{"image_size": 32, "encoder_stem": "deep", "loss": "l1", "decoder_blocks_per_level": 2, "decoder_upsampling": "nearest_conv"}
Rows from block 2 of the decoder, named by matrix and row number. Each number is 128 + 32 x the weight over its row's rms, rounded and kept within 0 to 255. All counts start at 0. After the name is the row's rms in percent of the matrix's.
# conv: 3x3 conv (decoder.decb.0.0.conv.weight, 192x192x3x3, standardized in use), inputs 126-143, a 3x3 kernel for each
conv.19 080 [149 146 125 142 140 133 124 167 141 165 153 140 154 157 192 137 160 174 131 137 171 106 134 172 123 141 144 124  90 149 112  96 130 190 183 163 106 113  73 184 110  90 141 114 116  76 101 113  88 101 104 151 141 134  42 123 122 116 126 126  68  93 120 152 133 136 114 165 146 144 117  91  58 115  90 116 114 103  80  84  87  88 153 130 129 124 155 139  92 144  93  89 139  99 103 123 119 166 128 113 128 169 158 109 165 148 220  93  81 104 145 102 115 162  45 112 126 103 113  96 188 127 123  83 108 140 144  81 123 124  99 127  86  99  89 148 143 136 166 171 144 126 158 114 116 100 120 151 106 124 143 140 165 161 167 134 136 124 127 148 110 150]
conv.20 074 [137 128 131 155 102  74 165 186 149  92  97 120 145 135 166 153 119 126  88 138 174  62 115 179 144 136 191 123 156 110 102 144 136 116 159 194 134 135 152 149 100 104 116 118 136 102 133 142 137 108 166 164 150 193 159 126 171  73  94 168 164 116 114 117 109 193 118  81 141 117  93 117 179  76  83 185 100 184 148  98 136  86  76  88 138 133 123  88  30 107 153 105 127 163 157 139 128 118 172 115 133 191 139 103 137 139 175 197 100 113 104  82 119 133  48  87 103 142 158 119  96  95 121  87 112  69 131 138  70  98 127 111 114  94 101 172 127 102 135 126 168 154 129 129 141 125 204 151 101 147 171 156 167 140 150  94 131 167  94 156 112  74]
conv.21 104 [152 177 136 103  95 131  87  99 161 153 114  64 208 163 174 129 134 149 110 119 107 126 116  95 148 120 104 125 121  91 145 156 130 168 128 136 126  85 128 181 132 155 179 126 156  93 122 122 123 145 161 143 137 179  81 114 214  83 112 133  94 130 128 157 121  86  24 122 114  88  91  75 160 142 214 144 138 137 112  82 142 108 162 149 114 161 228 159 120 142 164 148  65 150 111 103  67 180  65  95 185 119  68  86 143 142 169 132 137 132 136 112 120 101  83  85  88 151 139 124 107 146  75  75 122 132  81  80 146  63 113 129 121  86 163 109 133 175 104 170 144 152 189  87  77 135 148  98 108 102 161 144 116 124 100 126  84 128 184  94  73 104]
conv.22 091 [104 187 110 123 136 125  81  95 206 144 217 117 111 157 124 138 124 152  88 132  98 110 166 120 131 175 140  60 104 165 113 129 165 160 111 129  92 139  92 133 153 111 200 165 141 118 157 110  90 129 123 109 117 123 154 132 205 107 150 217  87 164 105 143 116 139 131 157 120  74 151  79 158 153 169 145  81  85  86 153 109 134 154 103  95 130 142 158 129 124 115 130 135 111 113 106  96  59 125 193 103  71 142 148 105 142 187  81 166 125 161 131  86 131 120 118 135 143 108 112 159 107 134  68 173 150  86 133 191  98 119 104 130 148 157 136 150 139  78 127 179 149 187 173 126 161 113 154 176 137 173 136 137 112 100 136  96 138 169  89 113 142]
conv.23 098 [153 153 133  89  61 128 153 140 173 145 136  80 135 120 111 172 143 112 120 111 102  62 118 132  91 134 168  95  85 146 120 101 151 153 182 117  82  98 130 141 127  73 124 127  87 143 124 115 133 126 125 142 141 138 134 140 152 114 178  78 116 144 118 116 101 125 174 143 135 191 166 137 112  38 156 105 122  91 145 157 184 133 157 160 161 121  93 111 117 166  95 133 143 101 120 141 123 117  66  85 116  97  79 131 169 178 137 196 100 102  87 108 125 101  92 103 115 186 144 127 121 138 118 135 149 164  90  88 101 116 127 103 133  95 123 113 107 143  44  90 144 104  95 144 106  98 108  97 126 119 108 143 153 100 131 164  86 146  94 122 109 100]
conv.24 112 [121 103 157 110 118 137 103 135 121 163 127 146 141 140 141 120 117 115 158  93 151 131  96 137 105 101 115 132 159 176 114 101 113  99 113 143 121 100 169 131 134 151 141 196 120 126 131  99 156 143 121 159 197 148 121 132 162 145 148 157 127  98 161  68  77  97 144 134 105 150 126 152 142  93 205 142 107 193 117 122 110 134  73 116 170 119 137 178 146 137 124 115 179 193 133 115 105  95  85 118 140  84  87 126 139  46  62 158 165 167 100 119 126  89 132  94  88  53 138 207  66 154 203 124 165 166  33 125 154 132 127 151 112  87 112 141 127 100 196 120  73 187 173 125 117 136 160 112 164 133  88 132 102 147 131 120 171 141 123 118 142 125]
conv.25 111 [106 170  94 121 160 148 161 104 136 110 112 120 111 146 144 150 144 158 115 112  69 109 131  94 131 140 110 132 123  89 100 123  86 148 114 147  98 134 170 102 136 146 130 149 191 144 119  73 136 147 160 141 170 199 124 112 195 127 119 100 173 144  75 142 149 238 132 114  97 143 135 103  95 129 110 107 170  93 120 164  98 127  81  97 111 143 168  99 118 104 160 162  98 141 124  73 127 142 132  97 162 104 133 105 132 209 179 133 111 147 161 115 102 111 112 156 139  68  98 114  98 116 148  64 179  72  88 103  65 130 100 114 171 160 152 154 136 145  95 119 125 131 104 143  89 123  55 121 144 135 176 120 123 149 159  98 104 130  79  76 110  88]
conv.26 068 [123 171 106 158 164 118 132 110 127 139 149 120  93 138 139 142 139 159 150 141 103 150 145  85 161 131  45 134 135 101 141 156  69 136 127 109  85  78  95 126 111 148 160 155 170 156 158 106 153 178  89 180 178 140 109  98 116 141 112 156 172 128 187 200 161 159 161  68 141 134  80 136 178 115 181 170  84 154 162 144 169  85 151 148 146 170 122 140 174 128 177 138 172 137 106 129 133 164 187 166 164 132 119 137 167  91 122  56 144 126 145 147 100 135 133 106 154 109 117 119 110 181 166 109 148 140 133 124 110  91 162 134 133 142 135 165 141  98 115 110  42  68  90  68 173 143 102 137 170 115 141 137 108 114 137 145 165 185 151 175 211 116]
conv.27 085 [ 81  76 111  75 123 140 153 154 125 206 159 131 144 116  95 135 121 147  89 119 134  92 131 159  82 142 163 108  63 134 123 160 116 152 151  96 188 136  80 105  98 132  90 111 174 154 163 209  95 118 116 104 124 120 104 139 133 120 111 103 116 115 156 140 162 131 141 127 138  85 136 151  70 122  84 110 176 208 173 177 152 179 192 101 127 178 143  89 138 112 200 146 137 135  86 176 161 143 152 158 141  83 176 135  95 179 178 145 215 172 113 167 149 110 142 116 113  38  93 142 103 168 129  97 122 111 127 137 129  75 123 125 123 140 115  95 173 180 164 169 147 149 157 166 112  60 108 115 113 141 146 147 151 117 143 150 115  71  78 147 118 102]
conv.28 092 [204 172 152 148  94  94  93 176 103 133 152 123 171 102 156 141 112  98 111 130 128 129  84 134 137 149 130 180 170 130 119 123 107 187 179 136 119  95 126 150 100 104 126 108 118 165 150 183 136  89 131 158 175 151 127  60 156 105 155  86 134 162 144 111 102  93 112 141 109 129 110 149 134 107 102 116 140 132 132 136 145 218 153  96 114 133 178  99 186 134 134 159  93 104 169 102 162 151 160 166 149 145 159 126 129 102 112 106  97 146 148  98 168 167 148 114  99 105 117 133  91  46  93 103 109 167  74 150 113 135 122 116 189 158  39  74 172 195 120  84 161  92  47 174  84  94 133 122 111 107  16 138 144 103 167 164  86 131 115 153 135  82]
conv.29 107 [ 68  91 109  86  58 133 128 108 218  83 142 106 124 130  52 183 158  94 135 150 158 152 150 108 123 149 122 128  62 142 187  72 124 153 122 118 101 153  84  93 143  93 111 133 213 128 121 133  94 139 159  83 136 138 113  96 126 140 161 133  92 154 114 142 129 176 190 136 212 102 121 130 113 154 165  86 148 150 105 143 177 133 116 125 186 135 103 152 156 182  61 187  55 124 206  48 129 141 180 100  95 140 101 156  88 157 124 135 198 169 144 127 107 119 102 124 131 170 191 160 158 184 170  87 163 150  94 132 136  78  89 161 113 152 110 125  75 159  83 123 214 108  98 144 114 137 130 122 104  91 168 115 152 149 183 196 129 203 135 128 134 115]
conv.30 112 [110 136  92  80 186 177  93 134 154  78 124 127  90 195 176 127 148 167 129  99  82 107 118  95 125 135  85 189 124 122 133 115 118 109 151 144 104 103 143 106 134 157 115 118 124 106 126 155  77 121 115 103 146 136 156  70 150 175 123 147 145  70 101 129 159 110 132 121  24 216 193  33  63 143 156  72 126 183 122 150 121 148 115 127 147 122 208 173 186  88 104 104 162 115  60 168  78  78 119 166 106  32 144 174 128 151 142  70 128 149 194 121 135 188 136 142 148 218 193 150 216 153 204 164 145 159 123  49 140 194 107 112 153 153 169 167 188  92 144 132 129  91 182 176 125  79 110 140 116 139 127 109  93 154 156 133 134 138 158 137 169 144]
conv.31 098 [150  82  92 114  95 112 156 122  84 200 138 165 133 158 129 128 152 147 103 115  76 109 119  91 137 101 116 144 100 119 156  86 116 200  32 100 131 151 163 158 136 148  86 133  86 140 137 134 127 121 149 145 136 158  79 152 181 142 121 149 138 108  72 154 154 185  49 142 100 126 128 118 135 114 165 125 155 120 167 194 112 131 136 126 134 106 202 158 128 146 146 119 128 160 146 149 112 192 134  59 203 110 171 139 124  73 196 156 140 169 128 101 119  88  86 145 111  39 153 204 113 163 102 169 212 162 143 146 154 115 129 124  75 118 177 134 145 116 116 155 104  53 127 177  64  22  62 135 116 149 133  95 108 179 131  82 125 147 128  32 101 139]
conv.32 078 [140 141 145  68  40  95 145  75 134 111 100  95 153 144 135  85 142 145 114  97 138 113  98 129 144 137 152 127 127  85 145 143 111 162 193 198  93 138 132 114 139 125 116  89  45 121 134 152 123 169 176 132 167 117  86 124 152  72 140 159  88 121 149 120 109 103 125 124 116 137 140 145 194 148 103 106 135 162  73 142  89  76  76 133  82 119 115 147 118 143  97 152 126 185 139 153 204 123 130 119 173 136  97 136 162 168 195 161 136 108  92 129 126 134 137 113 145 177 181 192 141 194 153 158 139  69 174 177 120 112  89 131  75 113 157 120  73  65 126 117  96 145 186 181 116 126 131  85  77  65 112 110 100 109 194 199 115 150 148 129 146  62]
conv.33 103 [180 139 149 180 145 177 142 119 147 174 101 139  87 128 147 131 129 182 119 110  64 126 150  90 130 102  55 186 134  86 169 172 116 144  72 119  77  81 131 120 101 138 108 109  76 135  99 114 119 136 144 147 146 158 136 131  73 144 116 155 146 184 145 141  93 113 158 128 105 130 124 174 144 174 150 135 109 112 143 125 127  47  72 139 124  98 117 175 122 132  99 113 118 137 125 103  91 134 141  74  76 164 133 138  96 110 198 111  55 100 121 109  71  72 128 115  55  78 117 111 146 108 114 202 122  90 118 146 134 126 118 121 123 147 114 141 142 152 106 137 162 173 131 104 165 154 143 117 120 141 127 126 118  95  83 105 120 129 113 117 112  80]
conv.34 081 [163 125 184 122 160 159 129 103 135 100 157 123 106 119 137 127 143 148 128 123 135  82 114 151  84 116 155 115 167  77 149 137 131 134 120  99  54 124  94 125 124  66 160 175 130 150 155 209 127 134 157 117 136 160 141 119 142 119 146 174 128 152 151  96  76 116  79  98 214  80  89 255 137 100 203 169 119 135 106 142 144 106 102  76 163 191  97 113 128 174  95 113 125 114 100 122  88  87 180 160 109 115 233 113  90  91 110  93 107 120  87 135 148 126 125 124 131 203 165 155 108 133 207  73 118 166 134 197  97  54 156 134  69 100 145 155 118  83 144 185 120 102 144  60  88  85 115 156 139 164 148 110 124 183 137 139 134 130  97 145 155 121]
conv.35 078 [ 91 158 139 162 151 143 136 186 133 122 161 136 133 102 128 143  70 135 127 173 119 111 173 107  83 127  87  85 127 126 152 130 145 133 138 145 112 158 114  75 127 143 120 111 123 132 162 119 115 149 134  92  56 154 156 157 144 113 150 181 185 108 112 175 184  94 109 160  81 181 195 161 125 128 108 110 113  74 146 146 143  92 128 195 181 187 116 162 133  66 124 141  99 166 135 110 187  70 137 111 106 128  69 152 164  93 103 159 157 120 150 151  97 101 134 179 145 164 121 127 134 152 167 141 159 139  84  98 145 126 130  97  98 110 125 152 151 143 159 114 128  97 175 152  41 124 119  53 122 129 132  48 102 197 126 102 132 204  70  72 150 112]
conv.36 096 [118  82 116 151 143 117 203 208 122 108 120 129  93 108 120 152 156 149 122  66 118 167  99  99 122 136 159 106 150 166 109 118 142 143 114 161 194 157 112 137 122 130  70  97 119 132 123 147 137 151 156 108 118 100 111 166 127  97 100 137  92 132 156 190 196  86 138 150 109 103  88  48 139 178 121 125 154 150  72 172 152  95 141 141 135 162 230  20 137 182  74 157 202  60 135 123  91 128 106  95  62 155 116 114 112  57 144 110 104 125  84 134 158 144 113 128  96 166 150 178  85 118 129 132 160 179 132 173  98 132 151 121 123 181  78  79  97 173 118 122 175 106 103 129 116 105 125 102 116 139  98 113 146  77 147 132 137 135  96  62 123  87]
conv.37 107 [138 174 105 195 143 132 135 143 170 164 128 144  73  67 117 116 132 125 149 105 131 153 105  78 145 128 141 171 107  64 131 126 125 158 181 167 133 125 165 157 102 144 111  87 132 141 165 147 103  90  91 139 135 125 141 136 155 195 104  97 117 122 211 162  68 127 130 164 176 151 146 130 125 100  34 187 139  66 135 167 136  95  84 184 140 135 143 191 116  67 136 135  40  98 179 130 144 130 126 106  76 152  75 182 116 119 119 142  65 111 118 140 144 128 120 104 117 132 200 145 153 166 136 122 152 144 164 108 110  83  99  98 100 165 221 199 205 192 158  95  42  63 139 129 146 146 123 116 123 127 160 178 152  99 104 135  99 128  52  90 103  71]
conv.38 099 [ 97  93  71  85 137  62 171 142 142 141 123  76  83 160 129 100 102  56 140 165 141  77 155 144 127 104 105 154 155 169 104 133 131 158 163 181 188 182 188 102 121 124 138 124 105 172  89  57 112 124 107 156 108  89 139 133 137 138  69 111 125 102 146  86  93 123 159 130  99 136 176 134 116 166 119 172 148 135 175 202 124 133 138  77 161 125 115 118 132 124 117  93  93 118 132 168  78 153 106 197 148 147 170 111 147  72 129 125 143 117 142 119  98 135 123 126  80 103 146 160 118 124 108 180 140  83  75 118 110  84 130 100 127 150  81 172 105 132  76 164 199 128 148 125 132 172 146 159 136 129 123 113  82 143 118  84 147 172 198  78 121 168]
conv.39 112 [148 131  52 154 167 250 113 156 151 112 151 192 140 134 122 124 135 184 145 115 101 138 151 172 125 137 134 135 147 124 151 130  64 146 148 158 136 157 157 129 121 119 136 139 132 141 126 133 125 144 155 120 166 179 123  93  83 139 119 117 133  50  41 127 106 190 132 139 103 111 128 138 125  94  22 115 122 101 144 183 148 114 159 102 144 161 162  97 115  98 141 149 109 150  90  23 151  81 142 168 135 165 139 115 144 119 108  48 166  90  85 101  59 107 126  83 123  90 157 218 119 121  95 181 113  48 148 162 173 123 110  93 115  64  49 128 123  62 133 137 187 109 119 111 107 136 101 108 126  77 103 123  84 133 114 111 132 137 162 141 115 141]
conv.40 109 [114 119 154 104 123 118 112 131 184  91 124 144 137 141 131 137 106  96 158 145 120 174  92 127 146 120 125  87 124 119  71 134 121 118 149 145 143 174 166 111 170 148 100  92 100 168 126  85 104 105 115 122 147 158  87 126 145 150 192 168 130 140 158 135 164 164  75 105 122 105 125 195 157  96  84 151  92 126 110  79 102 123 102 108  64  90 138  84 115 185  89 102  94 100 123  69  81 138  56 147 123  87 100 130 167  40 117 145 119 145 145  79 108  98 127 140 144 176 184 154 184  60  92 119 108 200  96 135 129 106  64  74 140 138 113  83 118 130  78 121 115 110  81  75  78 119 128 142 154 169 113 140  95  91 111 116 128 150 146 121 158  93]
conv.41 104 [138  55  87 114 142 149 195 103 121  87  92 141 117  95 158 129 176  94 143 153 127 167 114 126 136  96 115 113 148  96 119 155 108 181 124 126 128 143 106 136 147 116 179 198 113 150 143  92 145 147 147  84  99 106 122 122  65  66 126 174 128 125 215  74 138 188  92  97 104 189 139 172 140 132  20 176 158 141 129 163 204 151 139  65 150 163 117 153 183 120 101 127  85 109 187 163  50 134  78 129 159 105 130 168 178  78 138 157 119 123 101  96 130 106  83  96  58 133 159 112 178 168  70 151  80 199 136  99  58 124 120 182 185 170  92 139 146 161  67 164 118 165 118  99 122  96 126 145 114 139 129 133 133 123 158 120 142 143 198 143 196 102]
conv.42 101 [ 88 123 157 160 113 109 168 137 107 154 143 142 100  96 104 161 154 137 126 137 113 138 136 132 126 158 139 134  83 129 124  94 133  93 126 215 123 136 140 118 143 132 178 125 125 149 140 168 120 107  90 123 152 126 139 150  65 127 177 109 135  99  91 116 217 134 140 181 119  92 149 137 113 115  83 113  88 153 167  32  88 192 131 113 125  71 114  96  68 172 149 180 103  96  90 138 186 192 229 122 137 151  92 118  76 142 134 205 134 116 147 100 136 146  97  91 121 154 140 103 108  82 120 128 121 139 138 107 158 107  93 162 157 139 194 112 117 124 149 149 130 153 117 104 151 119 126 126 117 120 172 148 120 139 117 177 111 125 152  98 105 108]
conv.43 105 [136  86 108 134 125  79 106 128  71  92 107 157  51  64 106  59 101 147 167 127 127 149 124 101 145 150 104 162  88 131 149  98 107 147 187 156 117 152 185 121 162 146 129 153 164 130 146 117 126 126 109 117 113  98 155 169  62 128 146  99 180 151 146  99 121  92 113 157 227 181 203 213 158 151 107 157 150 125 138 143 177 138 110 110 154 132 150 113 159 145 120 166 117 101 155 159  60 111 135 144 171 155 103 131 126  97 139 147 133 163 156 129 147 144 125 135 135 173 140  64 130 107 136 117 117 106 105  63 106 129  96 142 129 140 164 201 179 121 168 140  81 113 152  96 117 110  96 117  92  86 120 107  89 131 155 125  72 162 185  90 176 160]
conv.44 091 [110 135 103 110  83  76  95 144 113 126 184 180 127 106 154  89 127 124 142 167 137 156 127  94 130 116 102 110 105 110 147 134 124 138 159 110 151  99  57 151 133 118 108  78  73  84 112 108 126 121 117 111 113  98 159 138 127 138 131 116 141 108 170 110 152 121  85 127 105 108  90  94 155 156 134 127 108  76 134 117  56  62 145 121 134 128  86 102 139  96  69  93  66 103  99 111 162 163 189 124  97  71 128 116  84 151 135  72 128 136 132 110 124 114 112 120 141 172 136 149  95 132 166 175 147 167 130 157 100 155 150  78 156 155 135  81  93 127 131 204 141 188 188 103 176 155 144 167 123 131 172 171 150 127 117 170 158 182 163 122 130 121]
conv.45 081 [109  83  76 135 119 144 137 155 164  87 142 160 156 150 159 125 104 139 138 114 129 126 136 142  86 101 132 131 144 167 134 183 173 146 154 131 152 102 141 185  97  94 124 142 110  93  89  69  87 113 119  84 100 108 136 130 116 146 150 135 113 160 178 153  81 167 132 116 145 103 146 139  30 111 179  70  91 119 121 124 100 185 136  90 188 141 117 147 192 186 131 157  95 113 134  71 143 177 153 100  64 109 127  85 100 134 176 132 134 167 162  95  98 117 102 117 131  63 103 115 144 135 112 132  86 101 120 139 130 115 131  92 156 153  99 145 127 132 118 112 121 206 139  89 133 143 102 147 127 108 161 129 129 115 105  94 113  87 103 141 109  42]
conv.46 101 [136  94 122 156 157 102 134 156 179 165  91 124 125 119 117 127 135 158 157 135 131 152 142 113 169 134 111  89 137 202 123 158 134 172 140 134 154 108 129 178 136 126 157 111 103 180 138  57 167 165 144 172 118 162 107 187 103 132 128 127 196 136 106 132 147 120 117 107 120  76 117 145 135  87  25 134 133 192 109  87  69 171 122 109 179 140 160 111 105 133 137 100 160 102 130 145 147 127 177 118  88 106 114 109 162  89 122 108 129 155 137 197 152 129 153 131 111  97 115 153  95 123 113 152 153  32  68  67 100  84 111  56 177 159  79 116 132 124  88 106 157  59 116 217  82  92 116  60 115 150  85  69 118 184 146  82 195 150 110 170 140 144]
conv.47 096 [118  68 105  98 144 108  53  63  92  96 154 121 114 151  72 107  81 165 130 134 126 138 153 111 118 127 146 107  80 147 135 132 114  79 130 149  95 146 177 141 126 143 162 168 177 128 136 185 152 123 122 124 131 147 105 114  62 121 127 113 125 162  67  77 102 140 118 169 134 108 133 126 187 137  83 146 138 158 159  58  92 154 120 102 197 102 120 169 111 134 232 148 182 177 157 133 176 182 169 112  93 167  83 144 113 140 136 152 153 131 138 133 103 124 129 129 111 148 109 118 104 196 129  81 130  76 171  82  88 115 128 103 161 106 141  99 156 141 132 158 133  91 112 142 121 113 106 104 126 127 117 111 109 113 141 197 119  97  94 118 136 113]
conv.48 098 [107 114 159 183 135 184  87 156 193  45 164  80 148  60 142 106 123 173  94 161 117 134 140 117 151 146 107 143 127 203 140 113 105 190 149 103 165 148 135 112 142 103 133 123  88 126 182 156 151 147 155  62 135 133 132  51  97  62 150  76 148 169 125 184 150 137  99  48  88 159 121 141 148 134 107 101 132 118 110 142 145 127 148 129 115 142 136 130  80  83  60 155 118 121 117  83 179 132 123 160 112 124 165  93 108 189 134 142 103 140 145 119 125 136 142 109 140 166  92 106 192 124 121 141 118 141 167 130  86 116 101 154 152 124 196 115  86 148 150 191 152 133 138 129  94  99 122 145 148 161 153 133 106 118 146 145  95 180 164 116 177 118]
conv.49 100 [ 62  94 131 174 149 111 165 122 127 152 138 147  69 140  68  86 107  91 123 151 156 132 172 135 149 175 125 136 106 103 159 143 165 133 122 155 159 153 134 119 123 166 129 111 141 108  86 110 132 130 134 122 108 134 102 138 115  64  86 114 141 108 111 105 162 132 140 106  70 124  91  72 102 135 157  94 165 161 153 136 159  94 106  91 172 142 167 173  83  85  89  90 134 157 134 139 121 121  44  92  73 102 179 104  99 115 175 163 135 133 129 146 135 122 142 134 192  97 108 132 136 133 105  75 127 174 145  52 157 138 124 127 122  73 148 168 134  19 158 135 102 122 150 109  64 110 118 114 128 139 121 100 102 178 173 186 113 101 171 104 122 201]
conv.50 100 [133  67 140 146 128 159 156 146  45 116 156 136 166 133 207 135 120 134 132 109 123 158  50 115 109 120 139 127 130  90 111 142 127 159  97 156 151 118 121 161  69 139 130 176 120 133 124 156 109 109 159  87  93  91 109 134 111 120  88 136 195 110  97 133 125  89 103 183 109  92 137 170 125 206 103 135 105 148  69 120 138 170 131 151  77 126 206 121 198 165 135 138 200 168 135 146 105 181 148 156 135 142 114  89 128 133 139 185 146 150  94 107 117 116 176 158 124 138 122 115 108 182 169 169 142 162 115 145 106 123  91 172 127 135 132 155 163 192 107 146 124 118  95 166 132 118 131 116  86 169 141 124 114 128 127 112 178  83 110 109 132  78]
conv.51 110 [171 110 120 194 152 146  68 136 102 117 127 154 113 133 140  67 164  99 120 121 118 136 164 123 138 144  88 190 167  99  79 127 128 126 181 126 123 112 112 165 147  98 102 146  96 144 124 142 140 154 137 100 118 112  69 130 160 229 113  92 230  61 170 188 161 123 128 139  99  95 114 165  82 146 139 135 141  75 199 163 180 138 146 100 108 165 123  89 206 156  87 143 134 130 108 186 188  89 147 114 146 145 132 128 122 112 115 176 121 137 164 128 108 127 178 150 145  63 113 125  40 157 129 143 154 114 129  84 114 125 137 103 138 113  92 120 147  87 163 155 127  83  92  70  83 111  98 160 149 101 147 173 128 161  92 118 113 143  81 118 153 161]
conv.52 099 [122 200 145  85 166 169 147 135 133  45 142  79  82 105 148 110 135  96 171 112 131 178 123 117 164 143 111  54 164 101  88 144 110 174 149  95 105 115 196  97 129 157  76 125 127 173 171 136 102 106  93 142 145 135 219  71 107 154 114 103 121 157 143 112 112 121 147 116  92 142 107 123 146 105 213 164  99 111 136 128 180 117  81 104 144 169 134 178 112 139 146  93 152 151 117 133 116  97 131 177 152 187 137 156  89 136 107 135 129 136 173 111 109 145  98 139 138 215 152  97 157 146 123 220 120  88  92 129 160 119  81 106 143 182 159 130 156 175 122 100  70 103  90 135 119 105  86 144 125 104 151 112 115 158 110 151 149 103 129  70 121 191]
conv.53 089 [ 28 103 165 103 147 138 201 150 110 171 173 173 126 152 135 107 176 135 142  51 112 142 121 113 133 146 121  80  89 110 121 128 119 160 164 107 157 115 160 171 100 178 137 125 191 138 150 145  90 129 148 130 132 145 104 124 129 142  99 163 123 141 148 161 133  54 119 140 160 107 159 156 146  92 145 159 127 147 134 127 212 143  92 149 101 109 146 127 106 146 120 180 106 103 176  85  97 176 108 153 120  87  92 124  99  84 118 109 111 150  98 167 150 102 101 113  70 161 129 171 143 155 135  89 110 136 147 123 181 157  76 108 147 157 111 121 138 147  78 134 173 148 144 126  81  75  70 111 140 111 153 138 118 170 117 130 151 109  80  89 136 129]
conv.54 071 [212 116  83 186 111 120 138 116  99 194 150 145 141 156 140 135 148 159  82  43 143 139  64 148 139  82 144 128  94  64 134 132  57 131 151  91 130  89 154 123  76 121 168 153 212 125 136 186 135 118 138  91  92 129 117 130  90 104 116 160  71 121 164 105 111 134 126 177 186 131 202 179 148 164 225  96  93 105  94 144 127  82 119 136 137 115  83 130  96  74 198 109 165 159 102 113 120 120  59 213 142 181 135  97 106  54  99 133 140 135  79 150 135 103 126 150 117  89  95  99 117 131 147 123 166 152 100 122 135 122 148 152 151 129 139 163  76 128 145  78 122 115 153 128 105  56 110 174 133 148 183 160 184 195 129 111 169 103  93 155 136 175]
conv.55 103 [129  94 109 121 121 154 132  92 153 155 127 124 127 172 116 120 140 144 152 127 109 142 126  91 147 127  98 137 114 105 160 130  79 160  64 160 132 133 128 145 135 154 124 131 104 101  99 139 151 134 142 187 135 148 133 191  94  90  62 159 104 108 117  95 123 127 148 118  93 115 114 117 124 162 118  72 134 169 147 147 105  61 121 155 163 141 139 149 185  96 147 118 126 117 162 129  99 117  90 133  79 133 185 100 157   0 163 154 137 114 113 176 136 131 150 107 105  89 115  91 111 162  42  94 109 124 141  82 126 140  86 160 172 176 153  89 167 177  96 144 161 137 124 122 128 127 139 130 115 116 154 129 136 150 143 134 157 135 145  99 156 129]
conv.56 095 [122 130 150 113 149 130  40 146 145 167 163  86 153 153 121 126 142 133 125  61 151 120  51 143 111 108 144 129 135  21  98 129  66 138 195 139 150  47 132 142  44 136 149 145 106 157 115 125 177  98  92 152 116  83 132 101 103 122 139 144 187 123 120 188 124 139 167 135 107 147 221 227  74 112 210 162  78 162 155 101 165  59  86 142 114 118 154 117 133 176  99 159 136 115 158  77 101 129 118 200 155 136 113 124  76 123 177  96 170 212 140 128 165 136 143 147 148 131 107  82 115 135 121  81 132 131 121 181 178 150 151 138 131 164 118 119  36  61 131 121 110 128 119 104 160 106 132 139 124 115 104 124 112 124 111 125 141  97 108 147 140  94]
conv.57 103 [147 139  14 139 116 127 145 126 124  90 101  77 132 118 108 192 128 113 122 194 143  98 160 119 130 132  74 163  75  65 133 149 113 125 191 109  79 133  86 140 142  91 159 151 110  82 159 150 111 173 163 152 156 142 142  96  73 161 121  98 125 148  78 163 127 109 170 120 123 142 161 126 134 148 111 115  58 142  85  83 156 187 154 112  92 127 127 111  71 124 107  76 119 182 110 192 121  94 170  70 115 120 105  55 168 136 117  93 118 180 192 131 103 103  77  84  97 145 100 180 176 106 237 106 197 131 125  97 146 152 122 142 184 104 112 100 102 120  86  85 137 121 129 146 126 145  97 101 126  84 133  91 105 156  88 159  85  79 164 184 120 164]
conv.58 102 [101 128 145 162 121 174 145 101  57 105 139 110 109 110  98 130 115 202 141 115  91 132 124 134 100 115 134  98 111 108 116 126 147  98 135 211 159 104 166 117  86 153 189 157 154 114 110 101 133 101 108 141 106 113 137  97 143 150 106 101 182 184 102 105 157 150 111 131 109 129 143 139 198 158  73 141 141 172 137  92  82 171 115 124 162 149 163 133 100  59 106 191 113 112 111  88 158 123 116 102 105 180 161 119 131 184 201 199 146 145 137 152 178 165 177 174 133 121 191 165 111 113  59 127 153 181 113  83  86  90 128 190 145 102 120 134 109 103 132 128 115 166 129  99 141 153 119 121 146 138 121 134 128 138  86 130 169 120  94 133 146 146]
conv.59 115 [ 86 104 149 105 125 158 102 113  84 130 153 110 162 149 142 188 169 129 108 119  99 123 105 101 128 141 108  82 128 123 118 158 117 122 145 159 139 120 133 116 123 166 115 124 109  92 121 123 132 133 126 103 111 119 180  83 134 167 106 113  98  75 107  90 108 139  13 110 104 131  96 116 139 117 140 109 139 108  96 120 107  60 128  35 153 164 126 114 133 137  73  62 112 116 145 184 163 151 137  86  91  93 111  96 155 108 110  83 189 170 172 141 134 156 129 118 161  86 104 111 149 180 144 172  73 122  61 117  91 127 123  97 105  88 124 179 100 104 167 138 133 182 149 142 104 114 102 128 105 117 155 149 130  45 101  88  77 108 161  59 107 152]
conv.60 101 [146 128  94 219 125 131 131 163 129 226 175 150 128 107 138 111 150 162 118 118 113 141 130 119 178 126 134  94 118  81 142 117 143 136 161 196 109 134 121 151 115 123 136 128 125 130 141 118 141 133 151 139 186 209 137  98 167 165 142 109 106 105  77 178 123 161 102 153 102 157  54 122  94 177 124 114 111 160 126 157 171 142 147 127 105 184 175 181  83 120 109  42 149 110 167  69 149 101 168 134  94 141  90 119 122 137 106 149 113 127 140 128 125 118 137 161 129 125 143 125 130  87 176 172 139 143 118 106 138 167  93  78 178 185 156 122 127  87  44  61  98 118 157 107  92 109 104  64 118 121  34 113 117 172 123 148 146 146  86  81  89  79]
conv.61 097 [145  86  76 178 111  97 153 122 143 136 115 160 136  99 214 160 149  86 145 109 125 139 117  59  90 137  93 120 176 112 133 120 126 141 110 219  82 125  89 125 127 138 142 134  81 141 130 142 159 135 124 123 137 111 140 169 116  93 108 137  98 183 184 136 144 121 122  75  68 153  74  90 137 139 110 158  96  78 101 170 123  54 165 123  91 102 103 131 124 147  82 122 122 142 128 149 168 156 172 141  92 136  96 129 118 174 176 162  76 131  65  59  57  60  97 108 103 131  76  66 127 143 150 175 164 144 113 178 162  86  99 168  51 131 124 126  90 100 119 131  76 143 105  83 142 118 114 131 128 144 123 123 134  94 117 197 111  84 140 113 118 127]